A small image classifier, trained from scratch: width 192.
Rows from block 3 of a small image classifier, named by matrix and row number. Rows with one number within an expert belong to one neuron, the router's apart. Each number is 500 + 50 x the weight over its row's rms, rounded and kept within 0 to 999. All counts start at 0. Numbers have three digits each. After the name is the row's rms in percent of the matrix's.
Before each expert's rows are labels from the 100 images, of 14848, where the router gives the expert most weight on average: "responds to" is what is common among them. Only what is clearly more common there than usual is listed. The data: single toy objects rendered from many sides on busy backdrops. In brackets: how many of the 100, against the usual share in percent.
# router: router (model.blocks.3.mlp.router.weight, 32x192), inputs 128-191
# up: expert up (model.blocks.3.mlp.up, 32x192x192), inputs 128-191
# down: expert down (model.blocks.3.mlp.down, 32x192x192, transposed), outputs 128-191

# expert 25
responds to: matte (65 vs 33.6)
router.25 082:440395492570475460568480509478579556445459484539492469449552488419423502545573565429412611610453463565477577481493441514495490543540459529462543468520566526507455458555457434431424541472484523
up.0 071:491441466449462471544560465439454481477508423554511588507476510518445477488549508468427579468528491550476551419442521513486463535512470557489567513461522528476554596409523472440435501517461464
down.0 080:504534497484505545430540602382481489493442521542558482499475402518580452487460566578540483433467514544500447529527546569474530510444480452480443474560533510535530488490511478436441541515566557
up.1 085:561471447492451545480517456563404495537445458521412483466502526513485496484551591469535538531527486500571483358535567444456415515541547578469590526502488530462499535452429507521504458483411520
down.1 085:536515635509557542478468524424550525514556464477529510498471552514444496529423549526548496529535510466459481545474567527510561556491490377475363511518571473588484523509554463561500531493495573
up.2 081:514469417516465472487566457411514474503581457555516486393515420566484457450574523466495580480585454508460526424357479499540518548567423508460544500463540492471595585413518538444436468527500429
down.2 094:504550430444513536469481601407503420488413559569526444510464508480536456524428564486505499419455500586492501509600580536546488526418511480495491496530531532508479476544410436385449552454534556
up.3 133:446536488498537519525449592475524499520483530570556473498504554475515493572560531443494561481459411519524612469480596553535486475468463528452529481524473504491543522504602510475449506476424602
down.3 130:493506580374555543486471611436473512517473542521534472555459435534489469424392470547530508474487513566443494497475499553516549437472500467402402470553530591536515434476477563490474473547508441
up.4 051:430393563538567604524480544488433463513484510449557479504535595465463492556425539530461442516526535502547519427575463444525470485439560549477410514605460457498556483540530547415502575372490568
down.4 045:437445552500533566453392510563494451529556466435464532529499494513492542471422517507605522465515440444547575486511434451487422460533506450368565574484542466599585407486444526460481501424426455
up.5 117:457433532547457467455559539436509556474447508547496554457518490610449497499553510416447533491478518504451498509465470571501562511532397513478437468486595499516573498474493488471430437571486458
down.5 150:439600429484510540475469530423439431469434550540473475545475462519554492467502523488482495453478518563518535532579554490502464493445534560557510485524496548465477480557485432390449558503541522
up.6 135:461468462541496469513497472439445544488493442575483531426509454501475464531575548431493607492477497525476552371440509564480505558496497579425598486476482502518614563445528497453454476529452477
down.6 124:458560434484449521490493612403492427536427521575521479501444479535554474476402562519523484431460514564502456540547546527545549521439520430514405521571572508524480468533455456409407525484559549
up.7 050:490593442462542549512502443479409445550493523564547493486510526454468431469495442528503519512504493610526487585542545601523543478441602451482397474489533542415473435551490468447508475400538529
down.7 051:519550446462507428407532482515520500432486593548560457544553456481498456456550422534520495479483541525480527462474467438515471471505457501551526535451559540416475502479535646515545530525367450
up.8 070:599504511463497415449531437516475602565654382477493504498502445532482488530538479489523478403541537462567484425467440490502500552524485472553447489424451446492526581525571487509566368541445418
down.8 058:497524549487515455534453529475557450421426538606505519503545547481557534580571568507452512516476471605423485483506489567535490417502529460466601455538518498514400626497501519464477484472564551
up.9 139:486459449571460486487517477448458504493493436569453549378533466546466462534632565433487604444512501499409511410443479538474549553545440543436578474456549500512557591455485509435484482551510492
down.9 143:468550414495489532489502571427454424485374552576500463495432493551571467501398556517517502424464532559512509528576569531532537566457520487525426481553524508538454493542469450393419513478583579
up.10 065:519505506479499502540509494585467516468474611422510526546510502505546490529477503514434445500468434605560471508581549469529463474456606451532493531514573477513510493548365497581489356401450494
down.10 060:593509485458577456566536483551511579515501474506459488538510527433474442499490511491581495510528473498529476508462488504479506470475496519522464500506453538484436478463579550548523543517499510
up.11 068:543494524485457464543465417549431486469539480455513492508511533461563451460547545481539487443575500487558498376516540504490469486495636569546578543500512479529482458454470477546469444516435479
down.11 065:556518516490489498482509510534527520543510481477517534520517545476469538524435637470472504552541520455507489495502475589533530510506478400547400495524527468461479520438601606586487523579456567
up.12 108:551476446437449507513494461530450467507469452448468502423491551455491482497549611468482563491532488529503482416519504444424441564551571553512606548470485504456497549457421452496501526448472472
down.12 090:496500578499499528492473585450494522530514449500525464504461539598442478541398595534582484434435500470536492540532572549559563534491514342524373517477554441598477488478496445509460589525545551
up.13 074:553510491499448513561523439592430481476478514490501509553531562443480523377526571481424526442580556484562474440500604513510437470491630549481566543443550454459417497493374446595514438398426479
down.13 074:507516522517550465493477528500474555481518471459438561523523458477408538520480593507540454577516469482476515474558511474513491499459405441496411476467532447520486545519606521549471538564512562
up.14 096:482514480440490534550473451508429508506450473469511535557477533415493477484594596434486615518493494515524488421482587504457453520457593559454594555462537524489505500477501429518484488466454523
down.14 099:470509649491535559510437566509534583542487449470528539570467501472475514436420570602540476491498522387487490542480501486505587499484465394500380451452618537495489448505581521572478522549528547
up.15 074:459546501429503643562461504620484435496403497430492469581445548423518511490519513523456508603470420506598609571543620486487377443494541569528566593480499540477453454478453484533566519510499570
down.15 078:501485621546491462564539468535489612533590445436506526531520540509475548504490479507508515544549518402488493472480411519445593532533509531476408504432554477511482480446559524636546510559489430
up.16 048:538610517479509530539595435485569472496531481471511480466490509457420557561620483504427596469566508582490509453475526536506456468502500563392516505538471423515482537494486571455492457419404508
down.16 051:514486488463496487440513615473473525508537510473488450487430510535508555554414514573571543433439460516519466401490536497517561533439468444393501532570448397438394456530552535485501558528514507
up.17 113:452473518531456530483499535431496500459405470563523479412500462539475453536551507457461554478428483494413522536482519589476524518498385500479506486449563471525551555490478509417447516495545485
down.17 145:474553398462505531463509572417513431446405534593538460546432476534618475480462500551464490423487498581486540531552586532535500508457547553535505471560505499491460448530437445395461516461570539
up.18 047:459508485496526512580560581420564429484638546499507442450484477548513549549496405450387522529446403500442456535439433521453496547517344474555444505521472489482541559550533427456504488552542500
down.18 049:506490546504453507459506475518499423562404565475459510509552449473562464541534541514453522505459472542569498479524512583488533543553598547523526459547529490475503493547470507420420570420562546
up.19 061:500457546537499429504532540461587544503604408539517512433504450574474522510482417531465532519530501451377558485410513509473543465586401460480418506498492509537522572493539548462525487519588486
down.19 070:495533434512454487534496499501488398479378520521531403516458453506612499496485475506458483470392494566510547526562547526510446540440531570524598442512436442453459510512408518466435523439484550
up.20 202:516514451527522489495518419469482504536582524540523499507509513490514503584584523422544560480472409496482619437456556516498461511479445503488575499518463483486563556514567462456448460510449578
down.20 187:520500563390525591494460632408482545539395530560561443544432480523540457476429514534501512466455512586476467506505597570567562481483503454424410423572587532546502496510436540459425465544519509
up.21 078:567536518458570609541493482599479454517492510372521515562416527406559530456539518501513476516513468468593470584544539428500395479378559501536540522469488508488481480484426469551557559539533536
down.21 097:524439582519502535490484463518510542524599459445467600434527563470440525490528581482443480556503493367489468539425465538536516567560466468481513499443523465488489494455564547622535511495462481
up.22 063:484497514396460496386525552502492521550398480480565531558493545519454471414444565443473548427457531583521497440458503564548568476506560565460490514564550519516516517481463480578445379441413464
down.22 055:521554506468537464524479570478465562524487474449420474521475478541504484562519479527550565449498434543453512532464542480385540443431426359560487452507573473478619521488575481386420446525445501

# expert 28
responds to: glossy (80 vs 33.8); blue (45 vs 8.3); purple (33 vs 8.4)
router.28 146:503547551485499453490523452472536498547637572575579489493477528601547510458411470540548475376538486541475545523464479533554483555507513417421439466583454553537556490500585478563539543433554478
up.7 119:510474524510473523614384514504527445470525456491535489494503586442548444471526510552501519501420580445536439504544600559534502525545605540462544516517478417486422462526466541592503556423488533
down.7 129:492477469570507445521478438528507468472603594564461490519590550483572536513566450494439568535507558497476483444518452449544420507492542638431613502520497507438524524480494451642488493400563422
up.8 132:483483515535490540631401516531545438460538480468522479505517577418535462476516500537494520519442597421574477500552614521573515537515628539479564525515472432490414477546495529569513541426472545
down.8 159:517519493509491508536475497542466461490596549544437489498564563498514480504592488460479566524508577513514438435544461466525407469493524612401587507482507488451515526458446458634490518435548419
up.9 069:527530464567513522509439520500537541544431548598513455387497438446500478587440481485509582510404412456528560523407563572526528490511464475485426574549451586569529595453546574457477456537442567
down.9 064:545483476491463472472506440435508431451516504518530492460464551535473393566451530534477451453547532494506416522572623549509513553518558554454419473550501416486429674557422455458437490490444453
up.10 093:533483481514393483525509371473432458487654503504475431527566540551594461576551544522486553447518559501469395485523499550539508552514623469485556490511514380539430531541465512591497500484558496
down.10 096:550497523498550550561449478557506541521586504518524475574520584525512511453456518563550505455454550512555501535529511477547478517475590553479516548569463447465464378505500546651501521410518450
up.11 055:422464451551527455504479474474546468502494495552503461460602477409527498559513475466487536489468516496432468516452517530516576496482530442505439519539524544527461536573460559508449432518396521
down.11 068:522469485489486466542553450501479446479571582545512508524549543490543475406424456508495392487603531453436477555508487560576624504449581576498460456580514493445477485554493485379447439486506402
up.12 068:505497439545361526540478436517565430496382561551470444467652469559625432566546535447467581495431531565499471555452553576562502496531489557504527539567516528496488547518430520535481500549513537
down.12 085:543479553372471528438550520463483442524477432475514487494443484554419448416479581471554442438578515461542427573580533553535538478515504639441412569566485494453452545547478530471509469528409487
up.13 117:468491521529489514619404512521575426449519479478534490511504577411529455463526515538497525523447572450570453496532602552547513530515615538511541533528502416489400476549479526572502527395483542
down.13 128:488506519521479519536461480514479468479581547538440503525573551506518507482584477459462560505501580520496450438535455462534402481520527642404607505531508493410509562484458476625489497440526408
up.14 109:533520484465414555449580500462478494533428538535501469509533426574531463544486558393482484448496497576482461592463511544513550496495504515461493501530538552478497553469441503515516459551547496
down.14 094:470474503472474594503567474502498473483428467457475514491413476556434455550621511405441498506531566451534476451531457507414413496502534661475563459465546454483477662447449438449489521519551486
up.15 101:548477408445361547432524493466466487514513508505493457571523460617613460502543599467499539426458537595474460536508558564548514547484544588463553477584607519432521532465344509538474482482556491
down.15 081:491486555424464508545552446499528489478529454467464497468498486517423414464545499473479442399569491533517487565478545501443525434501491811516498481478467493436484634488418518587555473486432453
up.16 081:487493510415437538484449532444447506534532526492506489591495532622465484472526596479565574445467494623463504532556484505563458540447469538432535394553621472490550514485424456520419558440598503
down.16 085:433475467552471435494446444514552521477541550531450508517572474444526558507512472541441513582470402498467606520445469502481568468443504736578511483519541545492542558518551527576496490471495512
up.17 131:560454479420362548434560500463468498507482503496521469574500508602627446502511564456500500423484540590483435541501543550537515530503539579445536456569577530454505499464328507528479484493593491
down.17 107:455463532418494567526547479546537525510478520428471519500487445472439507441662471417427497535554471503513515531503438459420455463487463834504562503475449516372495530495480490536578478514473480
up.18 103:515464506525450521563442385539504426482668585463516420565506586493581490536548539530524526489493523438526458546551601593579519553469606535556509489533531412491375504532550556626490517454566580
down.18 126:530518472462510532500485519510511455515509461543472497501557516498516455395507496488519559483511548523528447399537501444516425470496532531421567538514498502418495372469456489620476501452488413
up.19 103:502488494475376553520438466467488421509554522465479435581541561558598423516576590492510581456456558554529424513557595544539472511464588593463591457563621445490440520494399463553441533406593551
down.19 090:501523504437543437506500468513529556518563472513554487564550530458454509478491545557557467470498470509499521491490533513536499480511531761459499562602465555418527489547516511690519463444434508
up.20 128:567491461422362562432572486457497479511474516497515486564524502623600455496517583460468497426515513578485432547486538560525494535524542547439517465580566533458496492471352502547492474510603494
down.20 107:417476541445477569524557454527524521474493497464456530508457448501442505448659479403411482529606488496518502498550443484409421439500469786554599487466478486373484516478451446516546533489515482
up.21 102:494463529481425554575407497477473444521564492461522468549520565523579419469558558544486533433434575522527413488553578551525505528492636579447570468563552438480442491506415501573480548387538519
down.21 101:523485490502555429523431450544513544472623542533503491538587550475537548467580465521454530526484518508472512484500417461514441509491527753426567518551470513427517523510500481634511478444480430
up.22 060:492495474580551507526411509500544509531428534592480448377559453392514502591483483470504611523428449447511524476455564559522559509536460504485446558471478599526516607506514574488433437536410527
down.22 068:532504539447492525448512442451500385508524435529504496501500524532446444489436562515546454443534488484561406568538557554521521533485559521433454513573511428488439596543479478375474489531477489
up.23 090:527520402500434544426556491468484491527409531555475430492530431534542461574513562389486508479494479543496464556484528547520546455468488529498483515508542564496524602467454532529512446569534494
down.23 083:495500536440466591544529472452484424476524439425519466509431524573469474526567525430490480456547617407583430510575574520520481534509517624478548495462500450466402684494420475462444529522469512
up.24 099:504509493565492505453507565429502586567392479567542485436469421461441515571472521461535514470426448468522537508450566546531609484568493459491430547508511593558551582478557590433488430529415509
down.24 090:481554445535470456470476389478546502439603475500458524479473521576526449617583435526435526490477506441461515467461507517458480590549505434473536454475522485582509674478426422441419497477526455
up.25 098:485487475466391559502456464462486437492525519474471447553572524547572404517580580482481572463448561572518404478547574541521480500466604568466621489565595433483451537508389439559481508445554547
down.25 088:523503525432524499441465506519492586564539463477586463550489544530450531470474537552554460480513416534522533564491489530511517502483489691437417579599445550489488490532544510631522476492471503
up.26 099:484492523522521515625389517541517437500515454488542480469534554397540444469531474552484513540393529425551481474528595557533509545552619489454539547513474448543405501532496513532509499458494555
down.26 105:511508496548508451511488435512546425486613569586480498488541518509538518534555485466440581502503561534467480453526431500561417522517543637408590512529532493442546556480491432541451469400552472
up.27 117:484480529515472527624411529515527460454510459466517490498515569410536456468515490548477518522440578439544445492532586556542528525515612547469538512533500426481424480549462526589531517427474541
down.27 124:512497495528499479511445457529477476501616593523466490514547546497550490512569453498448553520496557517489480442540442455534404502482549636411599493536497498442523539490467457629482499421536417
up.28 105:564529426494414537436533502487472506542455540519502448532523424585590473553506570418501521455512515544471463578485528560511544503484490575486505481530560535435509557455452519520508471499564487
down.28 086:464474520496458575508517470468494465484538496448445480501443496545408462589599501467467494493551571449559432505527521492471503507513554680471541485464502452496468729480450483478474514490482464
up.29 090:453557511524490452496588558514505507476492483536465570430515482519558526429470443489454417518583470412421485472418469509452495516599510472528465470386425483453488404500578511524558495538540475
down.29 090:488492614633530522552478495498468527551602611580550487500533548502561474568457400563514497467460587482491479526471513543515484519462542319444507474518485458593539508400479502534490566462610511

# expert 9
responds to: matte (76 vs 33.6)
router.9 101:414511493544461473508437514536538437506472475505472556436535550484603516501544513523405500498461456469432541496591433433478500572545417551484578426450554438490492470538482477517430536501558549
up.7 082:444557503520570486513543581475580473495382478486518469506461486484575593576487538502537493499513498468541527496465538522477451430540449419540501475518467508525473408461577584509474478661490565
down.7 065:587495566501488546606501457614454508518586560454484519520544524497555524550560448517444585492514539484529551459572434422468475513472530521518570484467461455507587502517455496485565499444528469
up.8 055:443525465503519481536512409479482592497460519495417499551581463513456482526428501487578521460487538541528520398440507454501446586547510542425484495492460616500594584521513618527424405430572461
down.8 055:468480508571523509607422417482534463535453597513505467538549481542526541501501552478411496489391492462513527530511489454537656474545489423538482587504481554624548588444517460519481513594591582
up.9 078:476517528427582504567537487517529615457650447448465474606539537504447566465544472597549468517585545494517419498432519516405490503526588442518466540503518516529457544542539497577504481448491490
down.9 086:559472513596481491574416499491455562554444590536500506546544481454590501591579503537474552461410460461492571572414432516471547514497492390492487507520441537622552630474552534486546539518573499
up.10 073:525532492594567487439501446461449461514435552548510490398489480435516546532508473512474462441506473501453512426552462414515482459549515537493518497443441486475493485476467504533469491504516450
down.10 065:541566489423503559455518575530537474486487346383478450474456516538433482440456563502485511467562521530497374481459482503474500433483523484451449532545487523432480364539494506448561513521458500
up.11 114:470525496509520510524483483560495386470439507485494568435460517446546507528494555437420471509488430467481535521584467497511470564485454571506544414503514499474527425502486476400468505494530555
down.11 103:511461488339522587509597604507449490494552445462520470586463519494449479409497550474542394503623518529507434494518464503518430422444491572517466576518500495383452400540497533487568485512441463
up.12 104:450475535496567490570571565535564546487581439463492471575491463503523534473541434568569459545589563478518450493439460512453509488524497521500508539475454472465472498528576584690516475495476510
down.12 097:514470552628518441558443452542505527508505595544471481572539520463568513666602461525526552515376508523482553519480434466494562528484490466479538475444430508572551668477536493546543527538572520
up.13 069:472453545478724459540475552468496561469540452413503494581477449578543505480554505540537499504547522468460582470396564599481490463549433400584510492489533492500445514523532505588471481491472592
down.13 071:506519560535543506554400461475387510604505581488476532528442532486580430602540505533515562506409482443417545565533478457459541519453480465542568441492428469586527589463493492494434561441599513
up.14 091:449517533420605525516560536603579535464576445398468466577459453512447501482455473478552534542634518508593491438434472489450492459536504469497512513490457562512497539442533546666519516573394507
down.14 096:523415516598448489581415439576463582574492559520505453502514519511553515617527449540508540501370490515459562527472472498498547469521509418548490521451485536659525531509531513453497540538559549
up.15 105:422476582499593523561558587550545531446563482363536525511487455528485516503502445587529482513567566456531478471454500508501499506518506423524478530459485497487501519522561545683519493615483443
down.15 100:507436568591488488537453493558465538493492600485452468505519543532571508639525497612512531496450472500482559519504484471519513546432454475485551496493478533624532630465530528492553546483553506
up.16 126:507525433501376494427507501477494464496422519581507545446566539501506505506498508463429449483464415488455516528562438464517530553437487543488535442497509485498563485509439448441463531510540453
down.16 132:494581425438501527469545591448526418526535399469509528452479525502455477421432557464484421496596535496553434435533528532499445523541494500453481567536510453452437432531450509486507413501348482
up.17 086:461495537499534464617545498517606531446600484407531495618514524544537530518465485610571488489535616496562451511403542503476500495482548412511483564505496520509542575528559520659512521451486487
down.17 086:478424505634469459551382436570459540561453534538494498489513517442566523646563492563495501532430469524463559535481426528493559532430525442476490506509506460591545648488515507504513512498594539
up.18 139:463512524560439485511434490478486444472502533538473537433522561492513488473525516516435493493435446480465519556523467526499488565494493532474559416490551411483493509529446476485384558420577508
down.18 120:507472498402541556498488573446494547548472400469558419556444514506407455447495569439601460455548535519569445500509543539509513471480493607497469528509534506423475468513531557596493408479404527
up.19 063:621497459457450502477556528500584556450520537503449570521540467458481481446458494550502525505530521497506585513416451399503531461528496430549468477490418507476555414498485491472417505507463469
down.19 056:497503396552426411461532585502482430497470515497530520437545514571592491510460445501446443490474478442447528407540486427412465437569510348539500427628477491579492543556499456495511495476493486
up.20 112:493558477527473510554450464468463449507461519540526552467484545520620482473533506511485539511388450483452530561590514481561466541495409542473579408478519469492516492502486438471439531462546502
down.20 106:491472497389536596472603603484487489525549399445545421513413514516441473450528556502610473472564491523515417481502564512498506521509502576509451564514502501422442448531481540567489426463443452
up.21 078:577550549500494510518482632485489474527355483484543552471483470474586557444483498477469431529461496510469479486549531504547500545501453588513492455510496454433504381515585562476529531594549562
down.21 102:509563502414482559463565512521544428446508434426486534500456552544497509437502478474512417464636503533601426433516514459501413496521500614490497504509507445419416423537433530583511456477409445
up.22 146:493501436428451531427534560471422458488329527514473524454453495463514454487469516403431497462509438523460475481558483475502499465484444525510484483502550524467523446470439475384495453615535538
down.22 164:518561455430478553421617552486495410429571424440488544471496558512469484420462471483494418534607535532574438407534500450474420485535527540501509555523528476403455397528466485457518462525457435
up.23 183:474482469487455511460480392494502477487490519557434524464532512460479459530552519476427486471522467536522481488527442434468493518521535552442587483490498512524533570461441463452507510470500468
down.23 144:503543508435474489432485601462515448511461433532506491497534532464398451392385600533467464518484500497491475557525514540512497485525542400510410577536551465526457364575564508440470459566426473
up.24 150:495512452476397498472490490475459459516383593602482525423543542526509461508518549467425486481490411541443523540578477464518533509493506532469536451492516503468527506492434427416485550507566509
down.24 152:519555449405438522439608584440507416478519405486505534478510539487406463419446540458464433545565530493546438423534525492492444510544521510461490499501557488430422410513452466467478427507403479
up.25 068:493491476478598507531559563557552531419541449370473543564469489558567518557542452538548553503554473472484498471403538493512477442529511377490422522499479574535519510459504544652533485544480470
down.25 076:538493529576495472542402377517513543522565631545482476511527495506563513569505464547515549506368459490509570490513463500498534500447439435533453522478468481587542624506536468456498476464578540
up.26 077:496454569518581463575530567509516527473552453381507459549473530574524547509514454496504481575601516458558484424458509563452477479502519460531489513459494438490427492509516517611467487550501567
down.26 071:455508522532533507570473460500491529478572538479450514498513488560578497590602429523507466505470508497527556559493453420499523493493513538466512449529463533551538632529459524582528573523589501
up.27 106:493512519559439459505414420492459406501560537572517495425550539433496475469488533570456464439458455489484520536572478442485558530531524594460498454495513429541529485527454479541515543460492509
down.27 088:439494522412575534446509588439533504542452391505537464550455475478468491385503529479572461488556530537484454500459493460516544435513490545495459508488519531398468417509544529550487413468384550
up.28 130:523514481435421530401523575508466438514329513577494530444504527530544444484457542415429485478450410519450518479613550516508519496467445550471482464503530478467536441466476475388481536590542513
down.28 156:505586433433484509422611529472546412460544405457479543479489534499458466433489515475451403472586509493606444408494539464475422528547525520471515519510546436438450421507464503469484438493391439
up.29 115:462526477555417495521430498510492426503448486569535552390522545441571461488461519511454498517439442470433495521577484468532455553494462542529587458473550468537518474504490428460456531476561501
down.29 106:501490476369542536462576596484496486503498415443530455511477483533468436440546569464570447468553517483529407482495516468502470435492517612512439552503503481425438444527478561510529449513428488

# expert 23
responds to: blue (33 vs 8.3); purple (26 vs 8.4)
router.23 072:479518483601496500517502467444528454479428431507469491425549488442400450476488557457498602589447518463431538598446386521500514503555449474508506511475483371527467442537550461397462569479513589
up.7 106:513457573589534397541394507467550497494473518566508462515503455522547521587457448582571537534439489466408492679423479522534573515464445369479464527563467480567441583547595524532485521493483570
down.7 122:476528407419461523439411569436506448557512505489533492497499456541561447489524557463503478530489543470468482504548511531556619544499560545557521446493549580461555534491541499608404424546525444
up.8 076:432589436431512556494480548554462456534519496397498519485475488501451510452528563451442502526550525471577500379576494444479508511473536606512557505466547563453515456486453504456572434479521491
down.8 055:460388550598474533532520513531507521466514574499525486454568527474506553537487428536476539499464461534506537568407472516486333412481507334511462495454418403528500390510432480383635509477518574
up.9 051:566494591501589456604435518508548431437506535512573437580534487517467454598539430542588488585523497523499532542448560581594478470385504499472482584534503481517548595501484575561488516487500489
down.9 046:523517448501522456439493478451558430457638510530498440465519517458561461517492490468519476482521620494533508454482529463549565482513496536472472498513545548490503575498573429577540414513463437
up.10 129:492458548600531434527393430431538442533514514552572391492513528503539489562444441588573571447417520493428501620482476568570573550523532398471444515546473485560435596554530545501481545417519522
down.10 151:494566394489452499444486531431508466530536478516510492498440435585540444479504527479473460511507536446483517470536519507534626539536537512527473483538548594476548527532565486562374435580492465
up.11 062:525458480442520494448523581486501578475462539505549499479508495540551480482535453478508502498594457567509518394513522460550438438408378585478502531495523458547548419501523540539473560562471566
down.11 066:532449573482577533501509416587505555429615491470469486497520579432452513533525442521488528499523497515505461552541447462448419431448520453529521545504467450514470525507450422472598529458557453
up.12 085:493500526510427538500549496527509487458550408459432558506541615517521524477498481454395463490532476416547537419552437433493519535579611492500573448499490399432505455520420454500547474435605451
down.12 070:538568433576508484516593439456517426523477496579502606427466572506444505483473558521563415498510500437547482513459553557486420537470454487484494534489401464462439437491452501411497505495492485
up.13 090:535476524571547421536463506497542566455454472566525474530525461533534505548469425496579540540426438598414485558449555532499493478445374416489526566513501478582519560541537521505465506497461573
down.13 075:505494442414479482388516457447525484483524504429515500548466445497475479515535480445479576544517532538480478445549474469512594459492544558520531481531485601471474627521571482558493440583485445
up.14 074:513475504453460547494621510512476576541604450478471496463585492527564434373504525514482458472549495479482470365554474471556484476584530533451467420462486450447460478437420544518479428436529473
down.14 073:532497526574453549587527427476495488498591488437474558484514584457491546511495449480458465458522520510565478469493492458456408519518504433502532446479442449545470506426500474501513514462458505
up.15 068:454518481531378499430536474479572505469561485520451544524586535566579532524546410429474431495557569503474484483512478449433532524593533537464489458497480447487481462520464517503481448408559477
down.15 066:566587460532484442481532439421531416552511452494465565424416540527479501511464528495541422491508467467546495487439514554454434575535505504509504518517396422459469480480569511466494541491449536
up.16 081:479506596561623432593417524476503480465487545557509509521537449527535494514517539512607573501411433555419481593404560570539484536396414400519504574531478513562525614491548529536557533483442549
down.16 076:413467460405488464442413533470486460515524558464518474492490445544588531599551469509464509578483557550465473541553404497533569460467529490606558488581479537527512625538476444561469396523493437
up.17 046:494575459489528457514577444495465493465613466445498537410453507404493489630518569534434568475503443465529586470448569463547499526478576500413439455444439425521515529474438573547473454447558544
down.17 043:478506465497540417580489455501502543430425525475507524503491528458505481480572504528415499441474440506483456515460467588496466469545457432437594491558536579594513520427447447426592434466563497
up.18 107:525443595623551450557424435472514465488443499584553449486542532488497487563462447568537593495405538496439498685468507548537537534443531366453489505552518503568436619570583510543489501480494519
down.18 134:454539434431471507421470547452531450524511489472514493521421419559538480491516517427484460552481527473476537488553488513553623530498528533563492483561541592489558509568533514572406436533554486
up.19 076:476546436432498514523516594488449608524467478509491465533525452532527502468538483456545485537521458547461501354479535501497433428424464523505518552491543527418551438465474518489503486538482485
down.19 083:543507531502547497465563444538530444472527535426477515509556528425427534545534458525535469498518534502537452536520524457467349389446475495513525536497412439518485517465469546400638512436493463
up.20 114:482478482456412564484572568552558490511458470519545500453578525583572513412501379488433464478500512518466476429477462468481503474552533565446479463519492478487518431472427493524461442485556505
down.20 110:551576497502480515531558420527483487476539438483448563460443595500476530436507531457522443476581508430578405491491580500412451544532508503517509512471424401491437464471570449525518534507465510
up.21 127:488491547592544450529402435473541429505524548548532437492480516426511498561482497573548609475403509497452499650487500530547579551439531405490480517497504492576428610554539509487544561421505568
down.21 154:464532444458464503425455547428537457535516517513537511490452398572542474500474527459491492526506499479466569503516523545549637508476528513537498464533563610487527518543547487543405427583518473
up.22 074:498447511595535372560432530515606504472460482536544434502519494513517523548480461563556517537428495558402523632443544563511503486405421434495465503574511540529513618561532540522554526469421502
down.22 077:511448381443475489457435535452497493512504512467530502481478410548505432534512489471468571497488534482442499514491524463540614444471514545506565541534547591546522527566550555556381427611449515
up.23 146:511477538398555549484550586495574540489411495538544498498510414542538493471459449453561473554571470581467520505457525516441464424479355559523488540581461542473559391506526526508458523547500550
down.23 105:521473516466547590548495525561519505506506452441506464495484542463511444450619430442534479480539528505540410499467515423487522445519524632480537496498467447405459494507513481551532486483507445
up.24 152:470488471488378538475558477530577490494512439494519536464582548592521482451472375526400433489530525471500507451438444469499535536584577501475502448527451467492505485518449477473482451467562454
down.24 146:503599436517436512509556483497505476507514418496443594444437533521504489440500564415505353426589516396553422478460620532396477565578499512512479477457480420474469475472538439508468535537464510
up.25 099:518474469418449606522577570505520568527524491528568558442557532542556502415500402485521477455539512446448488360450487471512461504543502584479531453508482536425477377482458565498464488511526545
down.25 110:535490514531508531557557436562465490453576455426475528467479576456456522463524532520523434435531506495589456511486512501426424508561492460504524524455456412512450496454527480495563574457482509
up.26 125:490521554540511487533446400482493414508502500498488387510521522438503466547542557508520572499397515476500492644538508517508544542452573457491529531479517480546413579538541470486540532435490496
down.26 145:472530419430464485423498538408548456545490537530523492487459409561524523529489524465465463517491471481466569469524520516517598521482518515541458487544542619501552500534500468488390453537515552
up.27 082:497557513515505557479508410510503435499565493472511497491448547464437492467524604505462556462498523401557481490558460467537525497453580524534534496427554516485449494507479470507559464405510505
down.27 062:454552495517478474477491465454478466535501540578494583490446496549540498514416521516468493485446434475440547498547479553557585547462484413524486512534565525499493495483452463490461515506557526
up.28 108:528516554579537434566420477492585473501470465600525440510512468486540502522454435599551528474439543516416533658435483536531569540431508380480454524540479507565469575545569519509516558474491545
down.28 130:497504400478453524435446550467525438543520493492555496515436456544557439482520548448501506513487518443491498474538558498542651553507526560514501484497564601463531498527559486581422441583511458
up.29 069:483470512461457517490567456500510531450449454511550562477535500574512527449505401471466429448513531507463516409418438477463541484561526548449500482521476494465532391513401515510497498499517471
down.29 072:494533523481470546613596451497495508471471452499463550470473566476467526494479560517548392450556517433551460492450527510451386544548460528468513496451448421425462456462540437459504555480466535